From a checkpoint of a small image classifier.
Data: trained on procedural textures in two colours, tilted and lit, 48750 training examples, 19.2 epochs.
Rows from block 8 of a small image classifier, named by matrix and row number. Each number is 128 + 24 x the weight over its row's rms, rounded and kept within 0 to 255. All counts start at 0.
After each channel's rows are labels from the 100 images, of 14976, where the channel reaches its highest value: "strongest on" is what is common among them. Only what is clearly more common there than usual is listed. The data: procedural textures in two colours, tilted and lit. In brackets: how many of the 100.
# c30: last pointwise conv (model.blocks.8.c3.0.weight, 192x192x1x1), inputs 96-191

c30.25 [128  98 164 134 115 184 120 124 122 140 125 135  83 123 117 120 132 138 147 109 162 145  98 134 123 160 155 124 170 127 123 140 105 119 171 142  84  77 118 141  94 121  98 118 125 112 141 108 113 118 122 116 118 140 137  69 126 111 119 157 126  96 134 128 113 138 123 107 139 136 148 132 116 124 177 110 156  88 145 109 172 129 117 130  85 130 102  91 119 153 112 102 109 128 107  99]
strongest on: red (100); ground colour: red (96); orange (83); pattern colour: orange (80)

c30.159 [146 120 133 128 140  90 137 144 107 163 146 117 125 129  96 111 148 119 157 103  89 113 118 119 133 107 122 121 159 181 103 141 128 146  76 145 142 130 142 119 188 178 117 126 148 127 152 117 124 107  87 106 105 144 117 106 152 105  60 131 111 127 154 121 175 102 190 111 132 133 113 162 163 163  85 123 131 156 114 136 110  94 136 135 143 115 112 122  98 101 143 153 136 126  88 123]
strongest on: pink (88); pattern colour: pink (87); purple (65); ground colour: purple (63)

c30.115 [ 96 119 130 171 178 132 123 125 143 112 121 146  92 134 171  99 142 132 111 133 108 166 122 149 140 129 159 114  96 121 146 139 131 102 132 110 101 133 119 150 203 138 122 128 139 122 106 144 162 121 147  95 121 102 169 114 128 121 126 123 121  82 105 162 112 114 140 122 131 143 121 126 130 149 171  94  94 131 160  99 114 142  99 130 140 131 121 118 169 132 105  94 166 150 137 130]
strongest on: teal (41); green (39); pattern colour: green (35)

c30.7 [121 126 152  99 131 142 136 145 133 140 104 124 130 150 135 143 129 159  90 122 139 113 127 168 130 110 130 106 111 125 148 106 149 122 208 126 124 164 127 154 123 124 137 127 159 122 125 140 101 124 157  86 125 138 147 148 114 115 112 160 129 179 116 114 109 117 143 111 106 142 121 104 101 101  86 130  86 103 159 109 139 128 157 164  68  96 139 123 101 129 104  97 114 141 141 160]
strongest on: blue (47); yellow (47); pattern colour: blue (40); ground colour: yellow (39)

c30.164 [132 143 119 111 143 164 153 120 135 143 101 150 151 141 137 169 145 184 164 118  99 126 125 153 122 119 129 123 111 148  98 149 146 106 143 125 158  95 162  98 180 177 118 121 127 171 158 174 107 162 181 126 145  91 149 149 138 127 119 113 107  97 172 117  97 139 130 150 107 157 167 103 174 147 131 129  99 160 129 101 184 130  77 144 141 135 179 110 146  98 113 106 121 111  98 128]
strongest on: purple (56); red (43); pattern colour: purple (37); ground colour: red (36)

c30.170 [127  92 137 130 114 117 106 149 170 122 120 155 121 142 155 113 115 155 119 147 156 162 126 121 165 162  70 134 138 111  86 124 146 131 104 150  91  40 127 105 177  92 122 117 116 103 120 134 135 162 118  97 131 108 118 155 152 134  94 123 147 136 146 157 123 141 129 106 108 146 133 124 137 127 133 152 136 109 137 110 129 108 117 128  92 143  73 136 136 114 131  91 138 148 151 123]
strongest on: teal (84); pattern colour: teal (68)

c30.29 [136 134 125 157 101 144 113 140 113 148 111 122 135 117  78 151 113 135 154 100 163 147 149  93 123 131 158  96 118 151 120 146 150 101 111 117 150  63 155 108  94 142 128 115 106 114  83 121  90 126 115 148  96 137 125 143 126 137 134 109 130  98 132  86 117 111 111 145 115 121 138 149 152 112 137 163 125 156 114 141 129 129 125 109 123 170 118 129 124 147 128 145 127 103 169 113]
strongest on: red (37); ground colour: red (28); ground colour: purple (28); pattern colour: black (26)

c30.17 [158 167 163 149 103 156 134 136 147 145 186 137 145  97 151 121 169 144  82 142 122 127 108  88 127 148 128 157 104 124 103 120 157 106 110 134 129 191  92  84 147 123 177 142 128 148 164  97 122 163 104 169 119 113 128 125 110 119 110 142  97 113 127 140 119 154  93  82 146 118 137 150 135 125 155 137 138 151  83 123 100 141 142 103  76 103  92 109 121  87 116 127 156 125 116 132]
strongest on: teal (97); pattern colour: teal (86)

c30.72 [139  74 104 100 134 130 105 171 132 134 164 137 101 106 134  90 169 124 114 140 131 141 133 137 113 140 124 116 101 116 122 113 127 155 121 147 118 140 116 122 138 127 150 164 106 136 154 117 145 109 121 144 143 159 133 136 108 128 122 161 152 142 118 149 163 136 151 164 161 135 156 134 155 147 126 178 108 129 146 114 176 150 142  96  77 158 115 126  95 111 130 142 127 132 134 120]
strongest on: red (94); ground colour: red (94); orange (76); pattern colour: orange (75)

c30.8 [133 173 140 136 116 132 114 143  90 141 136  72 142 139  96  89 126  87 136 110 141  85 113 118 124 127 129 126 115 124 150 104 161 142 114 157 106 140  90 125 109 144 105 124 138 156 125  97 125 154 105 134  96 105 123 176 130 126 134 128 171 179 138 185 108 208 112 123 145 142 200 116 138  97 160 141 140 111 100  93 112 163 110 107 139 139  76 105 130 124 129 164 152 102 125 132]
strongest on: purple (50); grey (40); pattern colour: grey (38); pattern colour: purple (32)

c30.54 [110 165  94 136 112 166 103 120 114 147 159 115 107 117 130 109 133 115 115 153 132 129 171 122 144 116 146 128 177 142 117 122 146 158 139 112 109 105 134  94 127 115 125 120  75 161 103 137 117 123 128 150  99 155 147 165 138 106 152 107 167 148 183 170 137 110 111 115 131 113 117 139 152  98 195 120 129 118 152 138 119 131  79 114 170 142  64 146 106 104 109 133 146 129 103 141]
strongest on: yellow (49); green (43); pattern colour: yellow (41); pattern colour: green (41)

c30.161 [141 136 157 107 107 139 157 153 121 144 153 148  91  91 152 161 162 132 135  99 164 143 106  99 185 110 170 136 117 140 130 133 102 157 123 145 136 107 103 173 113 132 135 133 149 154 162  81  98  80 117 110 153 117 151 167 160 132 121 134 119 160 162 113 102 162 122 115 133 146 117 127  83 148 125 113 138 107  89 139 152 119 116 173 106 155 123 130 127 154 129 142 112 128 124 136]
strongest on: green (95); pattern colour: green (91)

c30.91 [157  98 107 118 122 140 147 133  99 170 148 157 136 135 113 132 117 136 105 118 119 111 126 119  82 134 109 103 119 144 136 143 121 138 128 165 116 134 127 124 164 158 129 107 112 119 106 149 108 115 126 108 122 138 137 142 126 128 123 113 165 112 140 117 148 173 129 121 216 118 132 161 127 191 151 132 110  84 151  93  81 144 175 117 126 141 125 137 141 124 137 145 142  90 134 127]
strongest on: blue (72); pattern colour: blue (70); red (46); ground colour: red (46)

c30.187 [100 116 131 150 114 184 115 143 166 112  86 146 139 128 117 138 100 117 123  90  73 154 130 121 119 119 128 115 154 137 152 117 166 133 160 135 138 143  92 124 130  96 124 134 109 115 137 134 164  96 112  95 126 111 120 122 165  82 131 118 130 125 136 143  96 131 153 138 124 143 137 132 161 147 137 142 128  71 141 150 114 110 111 115 158 114  80 102 110 149 101 109 131 163 156  83]
strongest on: red (61); pattern colour: red (42)

c30.191 [127 115  78 103 112 149 114 140 120 103 118 142 136  96 139 126 165 125  92 156 119 160 103 153 128 123 124 151 104  84 118 116 124 108  99 127 129 120 120 124 117 140 121 111 123  92  97  97 164 102 142  97 133  95 144 129 115 119  74 141 134 103 139 129  97 118 138 125 151 121 133 127  95 124 106 143 141 149  91 101 115 117 112  89 132 134  92 108 113 114 125 102 134 117  72 122]
strongest on: pink (55); pattern colour: pink (51)

c30.185 [138 175 171 132 133 148 124 135 166 113  87 116 104 128 125 108 103 119 141 124 140 157 115 131 181 101 138 141 133 123 164  76 118 145 145 146 108 119 102  79 175 110 106 135 101 108 110 164 131 128 141 144 132 114 133 130 146 141 103 185  87 164 182 116 123 113 144 123 109 137 114 142 124 105 107 154 128 109 137  93 118 126 126 117 148 152 137 122 121 133 118 102 115 138 131 109]
strongest on: teal (77); pattern colour: teal (60)

c30.153 [135 118 152 116  84  89 128 102 100  94 124 120 117 115 136 140 140 169 119 136 165 135  83 159 139  96 177 113 149 135  92 111 146 112  82 131 143 134  81 118 105 120 105 124 118 119 128 142 156 103 143 131 107 118 120 144 123 157 150 125 106  99 104 164 109 101  90 146 134 147 146 125 150 135 146 118 111 158 122  98 105 170 122  91 129 147 117 117 104 102 144 192 131  74 123  96]
strongest on: pink (69); white (45); pattern colour: pink (45); ground colour: white (41)

c30.48 [139 157 105 105 135 122 138 105 150 139  80 130 120 122 130 142 131 118 106 149 130 152 158 111 131 110 145 123 141 189 128 128 120 112 109 155 127 111 117 185 144 155 130 140 137 140 126 148 152 107  90 138 138 138 163 123 169  98 143 143 132 134 154 143  88 121 121 146 143 120 103  83 110 111 125 143 131 119 118 137 122 129 126 104 137 125 131 111 126 147 105 101 105 133 103  70]
strongest on: blue (46); pattern colour: blue (32)

c30.95 [179 108 147 150  84 116 161 132 130 145 150 104 145 163 105  90 159 102 124  97 150 106  72 115 162 131 181 111 105  83 148 109 118 102 119 114 150 115 125 172 145 134 162 145 159 117 118 134 132 145 144 108 121 105 122 101 151 141 121 108  79 151 119 109 137 114 109 129 130 148 120 152 123 114 152  98 110  98 122 138 144 141 117 137 155 124 133 148 157 109 137  77 134  91 102 130]
strongest on: green (97); pattern colour: green (89)

c30.173 [153 115 105 120 159  97 135 115 116 135 102 159 120 109 116 158 159 128 117  69 122  84 113 114 122 149 116 132  94 135 115 147 116 154 171 119 136 126 168 109 151 129 154 122 108 102 112 105 117  81 109 100 114 110 140 114 125 145 105 163 131 136 138 121 199  97 147 109 129 145 116 122 116 138 120 103 124 129 104 127  92 143 119 166  97 121 124 140 133 111 163 173 146  88 148 109]
strongest on: pink (90); pattern colour: pink (90); yellow (50); ground colour: yellow (50)

c30.47 [111 142 172 132  85 162 167 100 136 103 110 111 102 125 135  95 166  95  60 174 158 128 138 106 136 116 127 117 158 151 163 111 129 154 101 105 114 115 100 174  98 136 103 130 116 170 108 153 102 146 149  91  83 117 131  98 147  97 106 150 143 199 154 165 117 113 112 103 162 122 111 143 118 146 100 150 147 117  88 159 123  81 205 114 122 111 110 110  94 122  97 101  91 144 113 137]
strongest on: yellow (90); ground colour: yellow (45); pattern colour: yellow (45); red (44)

c30.134 [150 124 145 145 124 142 156 108 115 129 162 100 139 125 119 118 137 123 145 105 118 143 141 135 103 142 109 182 116 151 154 141 114 102 128 134 149 133 159 127  78 137 127 116 133 105 158 118 140 154 169 127 134 126 112 159 142 112 118 124 132  92 129 139 121 158  82 112 199 124 111 131 131 131 120 160 114 143 120 126 138 124 109 105 125 128 156 161 125 121 115 149 142 111 115 168]
strongest on: purple (96); pattern colour: purple (69); orange (50); ground colour: orange (41)

c30.186 [120 147 115 152 195 110 158 131 143  89 137 128 139 113 149 109  96  98  88 117 122 105 151 147 126 156 125 127 147 110 132 100 130 161 136 110 116 117 134 125 138 107 122 133 107  89  89  94 197 118 111 144 114 125 106 167 144  89 115 127 126 185 133 143 115 142 132 121 133 112 106 119  89  82 164 111  90 115 148 121 134 120 141 132 158 136 156 142 152 144 126 101 160 110 106 148]
strongest on: brown (81); pattern colour: brown (79); red (74); ground colour: red (72)

c30.68 [ 96 135 122 171 126 111  92  88 110 129 117 124 148 141 124 174 101 113  99 114  96 108  73 119 112 168 153 152 158  99 136  89 132 159 187 114  95 137 127 107 144 142 145  92 138 106 120 118 108 121 131 112 143  87 111 155 126 101  94 117 133 129 123 133 142  94 110  93  97 134 144 145 115 120 112 137 114 119 157  92 146 142 117 126 147 156 186 118  81 132 155  85 102 139 137 148]
strongest on: brown (76); pattern colour: brown (73); purple (60); ground colour: purple (54)

c30.146 [116 148 106 139 143 149 120 179 125 129  95 125 142 126 125 146 108 123 144 148 128  86 119 130 128 124 143  90 114 116 148 109 138 153 138 108 130 138 127 109  94 104 126 123 147 161 114 111  88  92 146 136 129  86 148 120 153 127 136 124 150 122 112 149 121 157 123  90 129 104 113 140 123 118 165 123 125 140 113 115 114 154  97 118 103 150  91 114  81 102  87 127  92 138 142 143]
strongest on: yellow (88); ground colour: yellow (70); brown (63); pattern colour: brown (55)

c30.41 [109 128 159 138 108 159 149 136 113 128 104 159 165 147 153 121 114 106  91 130 113 129 178 134 125 116 115  92 111 149 157 108 122 131 155 112 115 151 132 149 131 100 166 145 112  96 122 114 109 116 130 133 115 114 125  94 120 105 126 118 138 131 138 116 136 120 111 157 116 142 118 128 132 174 125  94 128 119 130 145  94 146 132  80 145 111 128 119 121 156 123  97 135 124 105  79]
strongest on: pink (44); red (39); pattern colour: red (34); pattern colour: pink (31)

c30.143 [139 104 154 161 130 109 158 119 125 117 155 159 129 119 129 102 123 119 135 117 101 119 131 129 144 144 114  99 149 126 109 126 123 137 143 121 163 104  86 131 135 153 135 129 122 131 129 111 132 157 121 132 120 115 129 153 154 133 144 115 174  87 157 113 130 177 118 143 163 155  87 125 150 115 128 132 114 174 129 105  91 120 109 136 124 145 112 109 148 103  99 165 150 145 147 180]
strongest on: purple (62); pattern colour: purple (55); ground colour: orange (29)

c30.55 [ 84 141 146 151 201 128 148 106 116 126 128  92  89 126  91 106 129 115 172 137 150 123 165  92 187 119 136 149 139  92 120 119 124 123 108 129 142 118 136 121 151 164 118 156 138 103 154 153 176 130 146 113 150 179 150 116 135 141 122 164 122 124 151 113 115  89 142 107 160 179 122 116 112 128 161 142 169 112 170 111 124 129 119 143 128 127 126 133 121 120  88 115 133 163 182 150]
strongest on: green (100); pattern colour: green (93)

c30.12 [150 118 115 135 151 158 158  96 168 115 133 124 103 106 145 133 111 158 120 109 123 102 136 208 105 137 134 129 106 123 161 123 149 146 167 127 119 147 136  83 184 156 120 127 129 128 141 161 157 154 134 160 159 120 140 120 137 127 101 122 121 132 146 107 112 109 129 101 124 161 140 121 179 143 104 125 133 193 142 149 164 116 147 174 190 130 146 149 108  98 169 118 153 123 124 117]
strongest on: pink (60); pattern colour: pink (57); white (51); ground colour: white (48)

c30.43 [ 93 133 162 128 100 116 104  98 144 125 122 129 105 128 130 120 158 106 110 143 100 137  87 130 179 147 142 150 103 135 137 137 102 143 134 103 139 128 112  99 133 136 108 155 108 120 129 111  89  98 133 113 111 126 103 100 118 116 155 153 105 128 112 119  93  96 120 171 118  88 108 126 138 131 153 111 128 108 132  96 109  98 116 155 127 149 109 124  97 101 146 105 123  87 132 126]
strongest on: green (90); pattern colour: green (83)

c30.123 [120 118 133 138 109 132 127 145 150 139 102 118 147 141 150 192 147 132 119 102 127  98  98 150 149 130 111 164 169 104 113 191 178 106 121 122 146 137 185 146  93 107 126 136  92 130 102 122 125 171 123 128 149 102 135 136 123  94 136 125 131 147 105 131  96 120 123  91 140 140 151 128 158  96 134 127 176 115  99  94 150 129 119 139 125 108 108 137 111 144 139 127  96 122 124 160]
strongest on: orange (64); pattern colour: orange (64); purple (47); ground colour: purple (46)

c30.180 [128 141 154 146 108 138 145 147 106 119 119 141 127  85  92 118 139 125 107 141 156 122 144 163 173 121 177 139 108 146  83 124 130 135 118 141 140 134 114 120 126 135 157 156 155 105 129 139  98 206 124 118 135 124 144 147 152 156 125 137  98 142  98  95 144 121  80  99 174 148 128 132 120 118 110 123 127 146 110 110 131 115 121 152 127 146 116 141 141 129 154 142 144  82 123 123]
strongest on: green (49); pattern colour: green (46); speckled (25)

c30.4 [120 187 111 121 103 121 172 160 133 126 145 120  93 102  92 162  95  88 148 163 135 149 127 101 122 134 109 149 101 126 100 114 139 147 123 114 139 179 163  94 122 134 117 134 121 160 133 139 154 122 137 124 130 152  80 140 102 118 165 120 107 178 111 146 174 114 123 102 115 113 128 155 140 142 110 137 124 149 117 119 131 127 142 164  90 125 126 109 119  95 120 116 114 130 161 109]
strongest on: teal (55); black (48); pattern colour: black (45); pattern colour: teal (38)

c30.21 [131 107 161 147 138 156 119 147 165 165  67 148 114 105 136 136 132 106 123 135 117 113  96 173 150 147  98 117 138  86 111  97 159 113 127 146 123 115 169 118  99 138 123 111 179 110 117 130  98 107 127 130 125 101 111 141 170 108 112  98 136 154  94 149 129 134 104 143 129 166 114 161 149 129 122  73 139 138 153 152 124 136 128 129 103 130  87 123  93 144 111 115 122 158 129 133]
strongest on: red (87); pattern colour: red (64); yellow (37); ground colour: yellow (25)

c30.32 [ 92 133 148 174  99 138 124 123  75 108 115 112 153 155 156 145 121  88 117 134  85 125 111  91 100 114 118 115 118  99 130 113 168 122 110 144 120 131 126 124  86 118 161 121 131 153  92 169 123 132 123  95 115 156 119  98 100 138 147 131 120 128 121 111 136 136 126 118 120 101  83 132 135 131 121 108 163  67 134 119 103 154 101  98 167 151 112 141 110 177 146 146 108 155 110  78]
strongest on: teal (69); pattern colour: teal (59); green (41)

c30.75 [130 151 157 129 156 128 132 116 143 151  97 157  96 133 114  98 120 155 121 138 131 114 148 161 151 179 122  86 137 161 110 107 137 155 152 158 125 156  96  65 161 122 143 157 160 113 147 120  73 179  90 155 149 156 126 108 146 150 159  97 129  91 125 113 105 110 111 108 126 125 127 125 139 141 103 102 165  76 132 126 158 118 164 113 117 160 111 112 155 185 101 103 117 126 162  97]
strongest on: blue (99); pattern colour: blue (98); teal (54); ground colour: teal (54)

c30.121 [126 115 115 116 129  94 155 136 112  90  70 147 201 110 111 118 130 152 107 137 122 140 145 116 135 150 137 149 144 132  78 108  96 152 139 146 156 126 115 146 125  84 130 144 117 105  72 101 151 129  88 112 132 150 113 139 110  79 120 115 133 142 116 144 109 122 162 119 135 145  85 125 153 110 166 153  94 110 134  79 141 142 106 130 120 148 201 133 164  76 128  96 121 149 134 139]
strongest on: brown (83); pattern colour: brown (82); red (76); ground colour: red (74)

c30.9 [144  96 136 150 154 138 122 174 141 115 100 124 126 137 163  98 144 109 163 126 131 133 144 124 136 128 142 170 122 125 130  98 148 105 125 156 125 137 107  93 128 151 180 198 123 138  98 134 131 214 106 161 149 107 109  83 128 135 158 126 158 143 146 125 105 133 115 123 142 121  97  99 111 119 147 150 142 100 140 130 128 132 176  83 103 110 136 146 133 142 142 123 113 130 120 113]
strongest on: blue (69); pattern colour: blue (68); pattern colour: purple (27); ground colour: white (27)

c30.108 [103 152 140 154  95 128 126 107 157 119 154 111 134 120 106 111  98 107 161 127 144  97 132 137 107 124 129 152 128 129 112 129 110  99 123 114 135 105 107  90 119 165 142 140 151 145 142 138 141 120 144  87 124 106 129  93 120 137  96 110 160 174 155 119  74 162 170  58 155 107 116 147 163 108 150 135 102 145 179 167 167 116 116 105 120  96 146 153 147 157 115 102 134  88 129 139]
strongest on: purple (71); pattern colour: purple (62); red (55); ground colour: red (39)

c30.56 [130 170 123 151 131  98 106 100 140 106 115 122 136 162 125 109 142 147 143 116 144 110 123 149 136 107 119 116 121 152 122 165 126 107 129 113 170 179 191 113 189 178 122 152 140 151 123 159 111  94 122 136 127 124 117 144 155 118 101 140 142 161 107 153  94 135 147 145 135 102 146 100 123 100 134 152 122  64 141 104 129 117  98 133  93 126 135 165 116 118 140 140 119 145 147 137]
strongest on: blue (59); purple (56); pattern colour: blue (47); ground colour: purple (45)

c30.74 [101 188 141 135 127 132 120 114 110 101 174  98 109 125 108 145  91 116 126 104 130 112 115  99 101 104 143 176 128  92 118 110 102 126 139 122 100 138 152 117 113  98 139 132 129 172  98  92 175  93 148 140 156 140 109  88  88 146 151 116  81 149 148 136 129 105 134 143 126 101 129 136 133  89 135 111 111 134 112 162 104 158 129 164 133 144  97  98 142 120 175 110 137 111 123 100]
strongest on: teal (100); pattern colour: teal (79)

c30.49 [133 118  73 108 115 134  94 146 123 116  75 112 138 117 138 135 126 180 133 153 112  92  81 139 135 115 155 128 128 143 142  81 133  97 181 121 121  99 119 105 117 122 140 111 126 147 127  75 122 120 150 137 107 121 147 115 108 150 161 155 121  89  99 122 154  99 103 131 124 133 108 125 152  89 136 124 116 139 113 100 128 101 151 168  93 102 146 162 100 127 144 106 120 138 106 131]
strongest on: blue (96); pattern colour: blue (96); teal (50); green (50)

c30.152 [128 126  91 126 143 169 118 127 114 124  91 122 151 140 158 110 101 110 111  69 138 137 127 102 122 114 151 120 127 115 118 115 102  94 147 122 137 124 102 153 117 125 104 176 119 146 148 138  77  97 125 115 124 138 141  77 112 128 105 144 192 128 111 100 123 109 113 120 133 134  90 129 127 176 140  89 175 118 129 120  84 129 127 124 103 111 107 141 145 141 107 113 137 131 109 148]
strongest on: red (48); green (42); pattern colour: red (38)

c30.15 [132 126 112 136 131 166 157 156 150 135 103 117 128 100 158 104 106 116 161 158 170 164 106  84 130 139 139 121 133 155  91 132 112 117 122 168 129 126 131 149 114 139 132 147 103 162 154  95 113 223  75 137 142 110 118 126 134 125 173  93 114  90 151 114 147 153 172  82 147 135 122 143 133 131  92 102 114 111 101 141 144 113 113 103 125 115 136 119 104 159 114 110 112 123 149 126]
strongest on: yellow (57); ground colour: yellow (57); brown (43); pattern colour: brown (43)

c30.5 [137 148 152 120 113 113 149  88 133 124 135 149 119 109 125  97 103 122 100  94 122 119 124 160 169 183 105 152 139 134 116 110 145 107 123 130  87 125 117 111 160  94 129 124 148 109 127 160  87  99 111 130 113 148 135 111 135 167 108 141 125 104 118 104 150 104 143 139 110 137 130 130 136 121 115 114 105 165 100 123 157 144 129 107 148 130 183 121 106 136 143 140 104  69 163 141]
strongest on: yellow (46); pink (45); ground colour: yellow (43); orange (38)

c30.39 [ 92 112  95 133 115 123  95 123 136 127 145  84 130 154 133 160 135 152 124 135 119 143 139 146 140 110 132 148 132 114 118 120 122 109 131 112 129 146 101  70  71 137 158 136 109 115 131 139 108 141 119 121 111 103 147  96 138 137  99  96 130 149 118 135 136 123 107 119 119  93 165 119 170 144 162 167 123 158 115  98 149 117  71  85  86 114 106 105 131 102 118  96 119 123 134 111]
strongest on: red (48); ground colour: red (48); grey (46); pattern colour: grey (46)

c30.1 [110 103 143  96 121 112 117 180 163 111 142 137  98 107 128  86 131 167 120 122  86 105 108 150 143 131 113 134 114 108 130 110 122 139 125 152 148 160 123 143 121 106 163 113 154 140 150 131  93 127 131 125 145  98 138 134 164 104 114 121 116 146 148 137  69 130 118  94 140  99 149 131 126 103 105 129 118 121 116  91 168 137  75 119 186 172 153 129 122 130 198 118 139 146 159 125]
strongest on: orange (78); pattern colour: orange (78); yellow (76); ground colour: yellow (76)

c30.76 [156 123 142 129 135 120 122 148 130 117 151 145 159 159 141 159 115 136  88 126 132 103 110 133 153 118 123 130 162 139 101 164  78 106 154 105 176 144 177 113 149 114 117 129 160 136 162 176 145  90 151 121 149 128 139 162  85 183 111 112 143 166 151 114  94 119 141  91 146 146 121 106 109 140 169 137 140 120 153 110 165  97 125  90 126 147  86 125 136 165 138 124 116 139 123 104]
strongest on: orange (56); pattern colour: orange (55); pink (42); ground colour: pink (41)